config = dict(
    encoder_arch='vit',
    image_size=48,
    embed_dim=256,
    encoder_qk_norm=False,
    encoder_moe_every=2,
    encoder_expert_mlp_ratio=1,
    encoder_experts_per_token=2,
    encoder_conv_stem=False,
    encoder_pooling='mean',
    text_encoder_width=192,
    text_encoder_layers=7,
    text_encoder_qk_norm=False,
    text_encoder_positions='learned',
    warmup_steps=1740,
    adamw_weight_decay_other_params=0.05,
)
Rows from block 5 of the image encoder of a small contrastive image-text model, named by matrix and row number. Rows with one number within an expert belong to one neuron, the router's apart. Each number is 500 + 50 x the weight over its row's rms, rounded and kept within 0 to 999. All counts start at 0. Numbers have three digits each.
Before each expert's rows are labels from the 100 images, of 14976, where the router gives the expert most weight on average: "top examples" is what is common among them. Only what is clearly more common there than usual is listed. The data: rendered scenes of toy objects such as cars, trees, mugs and chairs. In brackets: how many of the 100.
# router: router (encoder.blocks.5.mlp.router.weight, 8x256, trained with AdamW), inputs 0-127
# up: expert up (encoder.blocks.5.mlp.up, 8x256x256), inputs 0-127
# down: expert down (encoder.blocks.5.mlp.down, 8x256x256, transposed), outputs 0-127

# expert 3
top examples: count: three (85); red object (56); orange object (37); pink object (37)
router.3:465503511469562476577451580439499399520558413500489523506404460489515537535473482514476558554523483400593588471505394476509486541483526479525437527499506453583537476530423501519496496451558470433521457473405479468452590517512433492506509441501412571525487555493519445480542503483488537520555469416446423489514490449481461519500461549571596481524544371564504478538569506472506544459450
up.0:586497444533495511557467490420456428486461487455504592489508519455465422568475535556542468519486425490584535533481402540479547535507477610443539517549583555511457564456555626539539479528544504438486485578492518633490458541387579533493565468470431481441509545505469513540509477522454501448493565496491534499515562555423560546520539428552445467486483555491460567557462535390483412415474
down.0:456440470431509504535507509499530515484496460527529461434471504546552596489453553558521588437551495510443475422561500394434500501477520435509523451492398492489499417563543445564492553482446532482533532432423385452509456449591482524513468561505488527503455477532463447504499508527530501491530380573510505588529489464483551484431582462468557494575450482469435482400557440594540522502493
up.1:498474517545532418493527452600430533423529503507514540495489587508490569518510487506445478567458534516539424543551583523426510553549493471438568534456506421525431413469393535523541536437509456538498550436456570530421506493563509576536587516431472528480487443605356448486589586623502520515516551547477524528453595490478505483502511481541535451383394530541547556531481512488525526568579
down.1:485503550413544569544363562448562518525622602518427485458522448515529517448445547534472480475492445550489551470470404542533440597491489504526421548527448510550496499529553439506513538558569481492469466421523440530557438509490479485578541504564515534484603507432491476417570488464488445487439527552437514509601464515461588512579481534469524511529528493482485483568491514468489425407457
up.2:540577480506463562567562469588464533559445541497497487454574462421596472472453437528494490497625528428456439562568526509590416440388487515505420510473529531522483449499441514459456412476546557487457461480517534499490510503507547436452545502556570526541516549364456485504422533461533454475534536525446447377468504550510505578390445460462455505548550405516541449448547408502474460476503
down.2:443503481484459449431432509505509390485587430448473458535519538539438525511581506460488484467463536556537601552447500466454567527589602493448559481516471514576468573475548567510490444402524400518544418524440471477600587432559537535467544552434567443492556463527542443460498528554457489534551574478540515548460469454527486482570421480513489527424516622557506584571458554497551498540416
up.3:538445528481506431597560492571380459494531466536590422474459551560559581482404459446525485484543518541448598475507484406410502562468466472510466606569416602568505458480531512500428534611494520448472531473566467481437447479417430530528525550439515464513537501540512435531488477522412454509457471482424459480522514564536475573401537465456551573542391423565488471577526447594498524454469
down.3:478532516518594528435528478512491507492451590481538508495555380461498449520447493556438607442533615585489469490528554630503477512486491483480494447533459394452460504556452442514519554481576491548553506462454509550536467506471602483443440519604460552474496519507494399420469468599533457515546518492480533493425514498594556513530457569462553443441513568586511542515534497476445480577488
up.4:392513431533532418536528322422530428533502505461548473557501487479543561431530532565507450465529505489484488507563464572543535515484449385506493475552420480433496485459502498553502491364582458551470620477463474462479418556438510459438493385432455446534432571453552501517464379434493476484453491477503456523473551540544503465495490514581600567441573491530498542500510564515498506432518
down.4:551479555499527546503607526544462486469521536469416481481484571554414416446443478524524546405471465475597487587463530494537411511500565564555507502462520486538420427519563569497429413665456488487488345500627557470529592530502457413488574553470594553584534521576505542485566463522441525542508476547457554491549433464491459522480506461470421489474423557491496404483466476502484557582501
up.5:496422478450436460456561564599502586455559585478485524460486435528483503427541516522512512549518555536464556585580535492526504509528454472529386357369552422431512513507481426480570537471450492402475490419442464514531468447433410431456500608562459484467487537568514524515476560506370488488401505399580420537499531486416505522536496652516479482534544571400543473563459502464507551514449
down.5:475504498501524545549473511390529471527494483570432462614488503470458471548521489450559436540529465556534413497417420478509480459434482404452644617604498556658455545490514509506490538511532540524529506538506549503473500609524568582495445412491489488533499527509474511430478478502612572458613462397422582530490464456501534481502568391492488534419467481398410556448539473433522507467559
up.6:506481473527502460513534572503467417438565489505488595544459502448443560609471499497350604430456539455414374477472496446565511550469485553507482441479539559424514495514505531475525611456388481421509494482533530556459478478571470587499543402463448512459506525494356462491536549558493545441503525460548467501542484540527582513573440460496521495581505480587510491502511549517492470450571
down.6:572473486499405578556470489475534456518452414493580458477436562595503592469407510545509357492445515469509562493461386546465483503424448510549485542492531537496527480534485458478529537484511602556525568432527512454535502496514501460508468467479437442466549431437499495505491526570461492477525427489456522582455451441554419494483442498518555514550491387405513450477451539553490511505473
up.7:573508486427460490508362503475567505461598439532491502505517518498443500384511463456566584470532524446510476533474436524464517545430552500564489526478495432512486577522481401480464470500564521532496483408565534547408509479480555471467531611482510428442497501486431522516530573515493541424547402494496511531472467559499525540593529431434536557401570503534556462399485441461480497450544
down.7:574541462490537501488626541495432542537445480422547601472532485503545470559544517537342409513513456434528496542499564472441517526649501544470502502435514548452453426473418560491534477565495453544477461477475525518655453423528508499511494514454489478520496472451503549559508527506454479552524486549474491433467582501470445501438561586506418532464529464447485511625588547507501585461576
up.8:522493502536449607436420394544463485481543506515497509482548484529447440539463486559531512514513446552476472513542430491427498517532585434510657547382515598424465539509588518496475480452548503507547517517550466564483532425551509549584470436421497496475517511571441429555474460490508498411553471445607489542498535538467472447490482550447515589510444472572526500496499520449545476556498
down.8:464533490398420517542504534499482474517474407371429614435518530517513521465512574501514502562463597534439555476491559410547530479488440409505402467494479547517572490581416497481568501502471512507586446461541470416480491590523527531447496517541518451544406457409528560446433527545555553580503490529544431457504476563551429503425556514566513456494466405437462497479516550518417556487532
up.9:531487486551492488471470443449501390555532437449450403572501587471505535510545457453606565510462370484569526526539512488482532511443517509517484510531489534497520508464586511412545475466614500484463508502487556476496508544456473505556499502641475506489494565567485472410609516526572426519458590416464446505505500584493527459505434482519504541453546518556541487498473510548435540428432
down.9:461477560457482461497487502548492600552520500527518546506555404445507574414411478503452456521507516538473441509493556498500471428532518553432450447504590494493543455546361504528475495425460529576545548514413522524486517473534453455388477509443495549514567504495504490541399483484450523555493498512485534462463509412516478428478508536447502456502402463529609513545518470560501383567521
up.10:473549470511474453561446499504527395617528533605487457501500474498460508444481532479502441416526432580438567439466495508410499469464547459478558607544429461599525508546508449573508492525484585456537546526465523583431520471495449471479400473532494415495486450449473392470614405525514516435515518491494573543439535560489467417544556459418499409524506532532501582531510441464501524468524
down.10:487460556457471514383508506483509492560461477490472521467456498460527504524475477424519592534485633475506561525491541531520506579511512460455499470514580587476490400527470468468457447559559581450545596496452458499564515504493524448566511507530504583518539527579490508536442620515449493644472458456514480395570412522518503550482428475477504450501462505522550469539509464526498491528547
up.11:545581563415452493549559534468544454452576457578375494478532481500584562522559478479507472521473575585610462566483497471452489424486599505479455479473442601494457548582472470493467562432543454506519567463530541502584505497511528446496495481447519525508470567475422437473475483481503499526542481480521509548507586532511516516499453557457479562466526519515511591568498546469582616532394
down.11:591503452495501494459460510533450471469451428587525548469540522577471496506548404483535475458518416452541604470471555518437488576488448484451514555530551489440523558453484487491489546478509531476572452433516481504475460556488568559500542603503454562551517394573564498519493564549538590457422498492529576421452482479499547520503604479535554555615424420527508587582528492501400501436534

# expert 4
top examples: light from behind the camera (65)
router.4:458453518399482520603514506546557480486457501579606491518545449483463425477475513514475549470537473524548446539553531504418473614522456469553536488520490488446492471460493473493502483495583405487505529441445394476508483481540482505410534458580575474590601436600507618451516463436533523558496548445568566573501537531502536405515529433532472536568625551489486432474550497468505466505421
up.0:487506478494519484461533443553517534524441542526460414463537465528485572479459534449455519538522391484554470345523467493552522544357441506406458401454485533459500513524402467470490525563512477511556489457506518551431548541371450438587524544505515567507559521604514523502468503456480493436505444581461479456478482555410537477496525532437453490525504528530497501489465499507462491521521
down.0:516577670511532468423378473445541497469514477472426525487458498448484407486518567511555526524445419481508456565475489554482490499508517423537531543546466462468573525489540488516461539548662505448570532424544528542431518532518462554423493459501504541535506506418542404506406481552544507537460572486471552449533487506510484634495487491430590541469504532433546519522519567624517588459457
up.1:606407484465547437472448529435543584515518473452538468500518500574500504422522588489459511505565535454347430411506474407544436468466498522457485455487568449374409556568520489436569583483434476532408477477424544498467558434542539515558496542552564433545389440540378598461517528589498506401525501535412492503497528470529531498480542480463499489452515484544477450520470490485552510516538
down.1:419642481520411513489448506477378521472566526368521455520511487538533483462389457468575500461454417538502460512541565520509562564535455508496564432549462540501494486567583457589451499504546510486571460575561497518558493495539496524495454517490540461543541502459497621516459386532423410576422559501461521480499501465517458601399493539448472541498482507575525541465506476543495501445482
up.2:453461457494463499481520531465533470521495503576527508433497494519422453548505517445484474586519438444539541512512478537601522433513415527578487494456507430473553448519582474435449500502514444548508531421526467620490438484508525533536492440482529518514462498480579544555461538563457445466507530558489573519478548447535485577484522494514455523511546544510576486625487506570448483440502
down.2:467501531547497459516455454451461495486494442456529519538495485449491475422505565472432555441545476565548340438444467460460440471530607426534487544572513643519489564476506550530481547529540546455440483519459524471527569464459488497393506457471519463554489447602481515450455533449476578468500478434448498543482475377519531431509472556463458440476325509520438475548451441423495466479481
up.3:574496522555443569466485458549548431540478446591516494605509494529482485501555470539580499464546489534485404474451446475438485487455494506556474564522560499673544480392501424428503395476469477438406481622513477455526484494503545546532460600498532536495428497468622519462376530510502443546437515485495475515455495472524468517465447529520533467484523529598517456516483463565615465505464
down.3:449490474448591388560542521474486491499557506413568456485434509397472517432477465467509467516501573519440614555484567456547448514551478545492460446488480500392478532407412512485572564498551494531464478399497544569522427513474524452567595461447454513513627491492414567463588500453461549479458490500500539488460460506475461510588460458511546472451497516486561507514489485481438564443535
up.4:479467458358458498532495573589544531570527505498589492474471555535488544528413488582406496481476475564524586564504448567520575537587399598498459489572513545496556441527520555527520510371480436524558462524519519456550573595468465475447435517509527391507507530466484487574449463477516463507476426449559527621433547468577507487553524482465495480450490482492593441446528465416569502497429
down.4:519449600512439532528540443555412418464487595556568536527456423525581492458570519376468491510546447448546458493495510507522442439581548451471483471476512528476517508465564485510547516552561450441457442516486590528584402461521444495540456381498528493601547519547464504409516470540531549488439551534578442457527398457484440466527533466520507461442487542434467464534512513471530508516422
up.5:486383521490445536481529524504517519557547438507589501515572401478506507469486465478445556516524418484466450504539481504386577407508509474512481455514530504609435408515560576391537494492502505412522503549469540514430493528503470483433526381442433563462520569498519493553537495414580522584485473479615485554519433499522556513554477405441500489449484476501580469405460468455478507552468
down.5:528574489520501440470406479584515456520430575482585508546510589477474486456541404509527570482585609412525455466509526520614471551543462481474642409561504537485572526453446481514561545425488413523524483492513496593618457539451514498497535491531422451617469513493498567460532422606486429543487513649412459513493519496463514455545456449489477471524516503487535414458473589473516475476563
up.6:531478440473551484472585479478622561474496483591487546363400484520453455541477608494490524575504465505465560512500451518550564568494523535520507499537529517421500426540516619493550483516536449502450537561481397462461472459494491515602514472565533556496508404465421463478489487555604475510526458560537412483508535551510475552416507454413544498559504528545435536459420483479398452532512
down.6:436509489498406481457498528455399493516478575495445600589405428524463499463549382422522536486556506466476492578494546518483511502547490541431575544421493466489529601587565490459515564516521579492487457542563499602534609519535426488450513517476406545550544534417537590427462468523425492484482505468454521555501540469476481480580483455532598409533593490522494453517496577422458560502452
up.7:511546452561549540502463410518494621476498476517449375528508547443448425423584498484367492586554601510555557484517448515498469559408459477495419481500557482516455580434450501517507509457433406486489527529444565523495564471491408521585475505466539517519464515399495585462497454560562510487514522471493480517491462533500564486489520427515491479507481510581443432476539512423524530533511
down.7:509402498525550361501511555416520415525620453473549541467582448554559568550485472633610549467492558486448493381517572533501513528451475576580519554474454504523468405528580563534457451434580469465532455549528465515445499522544448449533526397473485503491503460507514486487538457456506481493490540518483491543455509462474520458535502488501578557510508444489588559554525502471504544513496
up.8:517523559446506497513456574586537505612443426502517495477493436467487458497572470552525586569439503564449448519491469542582482482538546616445508585530541516557588460445452541499613504547510528438484469511531481517522554534598526496566494503552447520461523599483418457584474441601402460522412532420610427494586378414470450502421462482505588527533570486409513566524574459537537503445521
down.8:542442439555487485444470464465418434381550464469392434589475421425487577556532459405422396481546505502476463520497574368467444488479514463425443471492489414504464553520539473552487591511568489507491451523505512568548464522469435482604488557448497493493545484530539572450476462401548513462480524435443438502510499461497432521482592492463417466437481467574588446522423529452523466504516
up.9:444501540506526458394523472499478525463560472504536458537490521467429549438440495509490545507489442466487504538493550534553508538499466696533504413461468538455477481586496499444564609413501525523455485529558430434482510492562465473459545474525457451507537452461463504505486585543519446464455359497528481493552489459560428562518588457541512507479553444444554443496486492563545479460511
down.9:550572545481374527601450436489442483525473494510500519505493523528552547579545518524345444446515532567549362627534439554558581511510526456520431431538532592480481521451564453498554593488511402524469500503446563518564455502502489498616503445508490456555443507442494538435504543543551550507517608465538447534438527531498482520476527605556505443458464528501537586414555550501521473528420
up.10:479499455553545526449467398475477512452512519470558535463510424440569539512526524481473546512590539443607516514534480475519502506511629488506474553411503479437528422460487480466524457510454508494443420500536557581539476430647474526528499504389504535484471522409455492500506500526558519503543482381534462453540522480444575519431398446476566425487496447371552511528502519433482503574534
down.10:492393539489391470443546484467551527475465555520459595555455517487447502537504534458494480537443477488426483494443504535505520520455482534524537431598568545568458502530464483588405461502511473539578454534522532487536471556414445487464526476556461457478507523502557641488384483469497498490582481550390476491529464519468402423461499479539534546505460548546488622531464487518496471452608
up.11:540480429480532454505570398469556498510502507515496467544462506494519474531523574561593445534529539532470509535542501531574463424464430502504563448509530511414463512451531522501528522365435461564397511494545531426523435559549441488497584475443511479459468431465485498479521616565534534523472593511424512516466477494486481572450409520366498572443503518456555514471499512483529553534499
down.11:530546583482434449493462509617496477484494536521518503512589562576429486541583417545536506474504552529510512460521466515461528525493481554449531554466508516414546382495483611530432581542587499423550520534481467511468424495478496533510427495452514464549529648429436520486505502555514379496468445616522503466479525495512532495533481471559502419457525526579520525480488466534468541522620

# expert 2
top examples: count: three (80); teal object (53); blue object (51); its colour: blue (34)
router.2:569479555572526519473427538574544542518501486496530488507496537485440474449497567601473508480467369432503476517494496547517523573554385475541485567426494416533579487540485565589473497541444490529498514458582557479492497565530451590460444445394445540503478415475646534465580531520586482569491519471508520461489492521453512554523483425466549489474490458495397407504564489493397562495548
up.0:452445556539433584579555593523520485549548521460445443470510470543449546458568500456371571474500512441513541465545476488563472564501514509542545503572437507480465450471516413449468466524529472428489499451604499458439568490535450474527514538539482510562531535588479465579570525462472431601561483571492503495445545485481522467458467487355538430469504582482464498521445464462536584533461
down.0:538509546433516394433430509576560444482494422484545497488575479520561460503464552521587463547515458495506508462437517430533513502511540512437476482477441505578595541563503478459566551532526462526519553557441489522513490578530496570455485490580536514473546384383528432539509452460468500394371515474426371446485553548533415458577556517620401490505407487482504596522497443514516488472512
up.1:447490588554558581532567515527460492528466512520441544558450562468560477463415462464466526572568492527449503629509536514573479493485528518534517449509505439567502466526556502478512525435380442560591512440438560560535467558446480497523462483512512654514556629525554474603480453374449541432547481507529548533562515511467460490521598399563542525486462486494534442582516458482496536522433
down.1:483536489515539469380492459509562464456599515525477516399424520518509470517611534459430423515518419462618514484538454465489520489517488505518488540551497552475514570480557527471585491446622616390501434594497470510493546477500500535468544562383460548482482448533492562488601566517552510535471517470483474509382406377488515564444529575487519502502537456571524529460502627506506541518511
up.2:503396408545501447477386504576432442485577437516546592503451456478438516475501464607499501543457507478464569428603513545484484453486410543567481633548509538535509503549558591531435484436584492480524461521531565499503501496416510505422572452531504443446503517439464499553531466528562545447458425519464479424491426384579472503487480518495479475466515415567513562487515514459508494542456
down.2:481521550484476638544500477444548500396472483470448518518462540498460539485571574408477572545486492589450460541520362412512396485525573470458543431500432445517406538528450449524589637446474470474428528449508473497450496472511434480494447433515532535478549443487433494453477555554428482589505598511472517415411532547454538506451540503475546572507446537509478478600429465611500505471507
up.3:456475516536578461495594532540532533382457428506533498497511524505440525565532458435432459451471439510512463442506494661505504497580517478471456514481486435436609467448563511441486463552555543515415451547530459486414554482553399443552470495537580533498554498512517551547393604446520445494484540458533448563414461488507584504475455483529553516502579516566479607528468422433512493617404
down.3:504448432575473535492553404514467623525563545542493396603555484568501521455446561425503531611467491484536490442593516503457501459524491521474542464498530614497436529477476631511447440438454414478533464453443558495535530523498562574533538515486572520488522498486555482440517423494445463592503401590482502425568482520532411433442519509469488538527497481466529479524444536578586465527493
up.4:482529654442480476535458491577466530545444522528532501543412485548544461549498521478491474522528505524400612499471496500450444502508524516578541445423511464454502555523502541554530485448469554462476511547440587568575548513542488608533511483480472471440574546515570496489546591445495566502587435430452563418511494448495506494512496526579556479519538474479587517562541477512586545389547
down.4:553464456523468494443527487474538436528546405513450491534489501453470490480500536569511471564438485454581492532503480473612579547487550500515534534552495508546417534553548463543550607528501500532574495485645395520488438553460512402558426467465461518542485478450519536515541537600414422427378548615406436604514521453555460569431589464466499454461448491541410594486502473566444491526452
up.5:429447446553434478472496500552517461479536553386469579431470527446523436517497545562515588469534474505508457479519506530505508505578471512512469537508511477411541517530463539494508563487467526474544464578404559515697481530564389550494491546441467563489487454386501605545477462528455507494500489371505528481424453531495525451571491537526519489471487563559561515459495395508519544536548
down.5:487517417484398452470493465527517610553570587556576472466501519482514486459462503430502459502452451465422470453512530524497537560469497459423513511531502404498575455493498431482456466517555436550648486540501616507511451504437546522460421574545473497487529422629452533546530547394566501488510596532396546583490529452519588474456601570514611665467527552518493561475462532533455456450456
up.6:538460465515525520456511499534554571526545540489543467517471570403472554506455518477566425475546424537454506444505506536482552458611587617509467530429484437454598508498476481497533545493553449525507516471459474504578513578595488617462523464421577506523588506486575584470433532536501610532542468427458493534608478438496534468418488495500558421593515576435459511477449485514473521416446
down.6:411543520480557463527430574482509535521494462546450543449486460482559371510372414541499498522367530515472459526534557446515483578533490490504495544525470522507412494446584515497487445558442472468511498614570542504443397510350570422440565510508535480461484472564389507505539522471550471523396585478564576543451482497472519454510503412528488522496521527467593511574578486483471480526486
up.7:593448414455511430546469509519443605510497453426540510550471511457495511502478497443497579542462488530417449555437512481349526608524554542570514504534591461454475519468519524508416470376478491592526490570556458512522448503560537488500550455501546525529532505407533478513499541594482452476406485427464538532448446478512475441566491532500520486508453499438606428457443552441484486506647
down.7:493495509438568482537574501537583521473485436439529508452413479466522520524500457523453379592625592512460491573500530508511545505526552454459571515525455442517601467561522470512496526490546504475620539618545402504468446422559534538620425538514518533486499499465515467468414543514493436466427438486520514473455496457541500524592469528498507444578543554615497577388570547431578495528493
up.8:485547426517422518600456470598487528471453531485535524461546543453577443443537508546543476487558490546479551482451408431510451534469539469502447431427532539456596528462560585493452484451496446547519492581526534557522496527588625556513541553546573518462475446422566441551552513448512488542530578548421540428401484561528505569508468465377606546371419467529458532500560520528557493475463
down.8:547483499472476479516552473445527532557493544541532400474404473587494451491481573510505579428407525427526394519486500492413507472489469532552544525452519410496562582448421520492467611472524434458491508571490444438541518481517540508534439574590520591500599461459514576487491498530536484442469478503570464536475504452493532465526506541391432607537496499493398478415488514523507506477454
up.9:510570431461535411488451513488522392504467462450450450508462566598426499537489505525462518446492577497512481472517549441499559541437458473516557499428518552581480552536468474571551486451474542519535495468547590420513445534504541393603523519440474588517482456452445528462455509525503564476460476566564458535561490512525414505572425567627582516564439454457509463477576455457495537524458
down.9:455455462517533573551445464444486450490511486431434427424517425446530486483544540477473445475487464487481497537536496528492461535483484510508446450554534577374459564459416436475462509568553498530521535446490500470578549429462511565437470649455516496543507495503558488488417457518513540356459483498487568506485415497453518566368540461469480495503548391560421519537452529531477528507487
up.10:543511497567542586611472446412461497531468471427485504528523509463515581403403527394395580494455557537557470453469420518525524540528551433496604511608531528430423457446547426500496476530518503619566509504534551503560538491529499559517506383369543582516462499514495563450411583461527546479479534501495539454534524551561495499537487507564547523561432462513510459417560521542470435485446
down.10:426485441537461433539537523529488488477535464507503472484465511523458468506382426596541566596576479447412499489527506527512481472487453535465438481455496419513551537449439537517538523487460577409460493519494516477489502502450525543522421591481486439441504574464473443419472490457593409573504532594494393471442516537551488564442515468579450570485487514545519591576558569472560428505531
up.11:536469467414528500556569463499511539491418560479491536481491500422463529507491451523529438531516479511504394472522462463434511458360537436473517529546551559469501492523574553480482509471515486479511541456613463490561560474514500485472472484573493628485573462463360485426488514556477598473554569528475555547549494490521455452531436493518505515606462512446485462462548581532552431522457
down.11:502476542445494461522497445576482548486449485474560482528468424482531449525569502559497529441478540592561495433473436603575482564497520496491486508433389412519501582432417481569464535526456465519573547499519496481417383532524537475503541499458467452486479468563578546552582456481566486506520437503511425401446473564499578516469549467563548487450510446534487486480556427511409487467465

# expert 5
top examples: light from behind the scene (57); hammer (29)
router.5:422436512484412516556412479513586526556487486509510511457421528485542548416529518477434474566491439593428540530515523474528563494566469621482546536525483529498503566563567472557526511433512520546508540454577506453563509531565462493507590436600411496387503571508435497527525512534529407550495583582632449561535501506453521504502551492458495459591458486490532388469432366543418408472455
up.0:523505596583513407446465465427537464594497426552447523460541458506439549526472540375520490491554453539461512430435460548458572473477564494536552463506478421527522437416511493421596449535525579508416593475432531491500531567431618496549491451505454488463532519432481477590531537520470515520434520480484471444531493438500369457514449511469461451499507530524564436491469578483506468577418
down.0:619393439545653451475537556529520509501525475490529437545467478516553481475428487546541555528421492575527483497514510506460540578600455494472518550512543538504486445611487479470489444566484461572524489484497414514470426447422404562490449544479495458508506486449577465558545590585564478476531460490453561576486416520506591455459482447521449590497458476473457513464479413407544567501599
up.1:565494482516506469562448455530536502552555595354549457413535497481473398486523467526498494541487420539568520491560509453514519571564538575468444522408448555567519544431491401508458438383410524402589499571358452503531585511468516504524515587463585475469529537427447499409476521504505575550541567514414496451561406451478442425537585451516496501445480516424445435539545564460505571468472
down.1:482416420482399449437620499570592476444396510564491563602491441522561439451427462470449463481482501444539519471415520593415436491513472490473609550484503496536525558605476509475498573495566529616522513555561636520493470432497504485450448559469519455591502601555536518438528444447495495479499512500613548485500529412456426427514456494454454516461517672553521525485533491546459438476419
up.2:583531476512469427507520444510595433580448447538508551488459546521607471457615515471481588439532462485492505486482545548437475537523525490550478513571471480495524546456464471460429458442524447483498550481477528592477430492577522536517418524464559475497577542436598402601515521513478481540386567532438382515533462483464526500666484492492510477465504469523531529449534465471461528475483
down.2:425442528464504542430459553503556600410477541525542536583491512457477521593437570410509566521461566473469483489472424411460447459451375555508458568546427476570521498506562493545525453536511543527534501513490595394521539575460443526454587609437470455527472512487457620444487443492548458351535561528558543454457438493493542433441490508490552485516565578434535515575389390467484444499459
up.3:490538609487490605476570551453510478495552441526470576481491512529499624460481525589485582480556453463515503528576515524530533487525578499434525589491519557469506450479472409488467488490530549472497363472530501498537516573513354547460554451505414418459518473456523509508535489524552424593440544487525557509541470575444551417512523483412427477559438558447551490555532539520565503425517
down.3:580483468499540424498483464444499528446490485419515460541510453527466495455438544426514436463509557539417472441571512438379513467520470482475521503450496493538459521470480454437544493486532538455493485453554409548514491434442512453543576470471570473482518514498376551468487510490554498492497478553519387475592469405546492462487477630430422397674432383468471509530490450509499394446521
up.4:449433554467518438485526472475528477408588535514531468508512484444548674555492521514571478443456473468481477574507523577480470544552535566412473468574402429505532549455466513408502558559410481483502558524492544534471502487525517481440489509422559474467593504526491493498473511442465517476399502388492482406550536563614543486507479561556446558591548363481467483449658489518528454466413
down.4:478526455544491504527442469466431449514458424539441425602455502516534514424476516529474504515561557519481472449458553411478496488380501478604543493453527523488492496496509528491560580478552472541493472539454578479496465525502497505517479477504498481431608532456563516521428350517439496492508524592510473532461427490463474469523486427520505508341509539520531647475492569519395515514568
up.5:497439486429489583606582483544484473487459545343458610468424416475586503484470578455490441461534568522572501491556557551495496465617456533627585412513512549528429491456473415590481426577442490475459550457442529519480530487498530493490434573382472507563511516464535383538529472505539503463543512566581567528447531568462522562509467555480497502474524439542491498536496522557547417504487
down.5:524474528582488530472411561476460536522524420533574492495466544595478525480414431489556581576502465480504434538444468453471550494482638508464567496542537472488478433551492417503429547527557540540470485406526470582516441531533437559513521452515494533421512377549464556537529552438518572509502510516392533505509479528403527449521529410519511498497458497502569507565411432511472513577441
up.6:470452518506472492532511485519498499595548432572455444521557574391538347457458512432551484476476518475486520360513553471467574582475528457526540425567493497499463540514613468563422509496543524456563609508569526550481471517564546429599432439480475520502574526569457539498457460490444519506514603519447491524571446468480602366410501443529475479427545488472464527522470429515443484477443
down.6:573518467510419444483572480520457445447510467474566458619487386533455561534462524565479489514550446458447437507537486460536408498557430454497512573494545429467535468450345507490537450517509398558383489458453520489590555463420467468491422469527408477500448503496475449453575510531453540509510505418469467442446549480460471547481439431509564455444450604468508500530564540530577437480578
up.7:464427485580494512468522497517439440445542546402475491430480512538512542567525480479502440534542553535521485495460491469509544602493521480547548545484485522533481524548424457430440544430504371493497564545511493425423500485382537399523520448487541483520431577516465622412653466586484464574482537455570497598506459522470468439513559482554536468569554489474498513459521477450469463549520
down.7:534488414454611555537550480559507529477467496580439463545534462510466484512497538432460469395529528430496464519565451547503414482427517476464463514447452433530421420484565506588590554535430544414465474599505531618479505452648524525351441455463507524528554495469506517512501570472539467474490489548507550485506572538528557463449463483558432565443463510509516461560452581511469522457575
up.8:532520413431449563584450560544518520539535568460422464487482447474536483445501491525507459530533503553424452577384522381517478570474521461488414487472550534502416470580425428516507448420490475455462532552532466494523536494467436469483527512574392426542488538542400481391472458550556518539517536475509554488507397529478554444502574371487586500494587469536536546540422438502465484413479
down.8:445497507488501452490457470524439527410539584484602526510533438469537524460503487424479500501428522483491589514553464588627509500409488541464489491483520536481579536489511534488387569515459526534511532435607545514540506487558544451494521568431487489519521480559587565534511603440385441498472481582543540398477484415545514575500444528437429479489507572442561553495523525517461465571476
up.9:544502499504459548534521502520563491473488564448546576435495508493501377563555428533568531477488442443490414531471538505534538561502478456510518454548537426593483402512519485443454523504472469539589519599496436522503599545412504513529474422518497473441465493512608532450497503416571434522530450487529515436555511485457442506542543495525456602425591511558502427613602513477472537511380
down.9:548437435566475442450400455526457451498590513528473505556496474427522414456470415440501480537507452504534445457492554521464573461565476404516530590550458437562562554501462449505567458478443529434523609537449490582471551499565444450434495488354470495487497524560528497528490452514439500474379504451466551564537513563496498566451559423563469500468556529545510620472534581426470490550530
up.10:498431442495548467504526442396447484535561474546519601439491462519470493566533550528547521577544564515441535478517507511433471525482506483501452509540508570512568588535422543523550530534463567512432538513570520499588390539473450531511434501458476405496499457502452500551536525449525419540500542502429485548537428580466379539496511489432445597508464552539476406428474532489408548512472
down.10:498419530544435545497405461558416481370476572418458470601487551435438608448546414444484517446441519552522421534500524469480436507483477437546475527567458410426421444513494504476513442528424525551521458468530492548499487553531451492451556557505537585490515497468551422437449539494492447543513450506461468478491455462540497522528499556531553536463470483530482507580499517481479574444588
up.11:550559436522540618491494460446529568522541497479434468388504552548540512518488475547495500539468498498468511552503523486528531486501525590503544580501533503493547569493480471491489534509456509428501415504520535570472516553526523549564538408459441506453453570498468533525540527539610446546466457532559466524518482509539509617411496481544497378531475578491513478492466444492585456483469
down.11:517462487446524508375538547420473538538549497529542506468527483513472451491501515564582463476474572491550421505517466533475472494651520499556459541514495501526504469503449487470470505448495437506446567639498441505492493550547442482399518515469449485573606449529380537498494466544502552494489472458615445536468462498544505521605598450444459494528509489510474502461529482430619524504494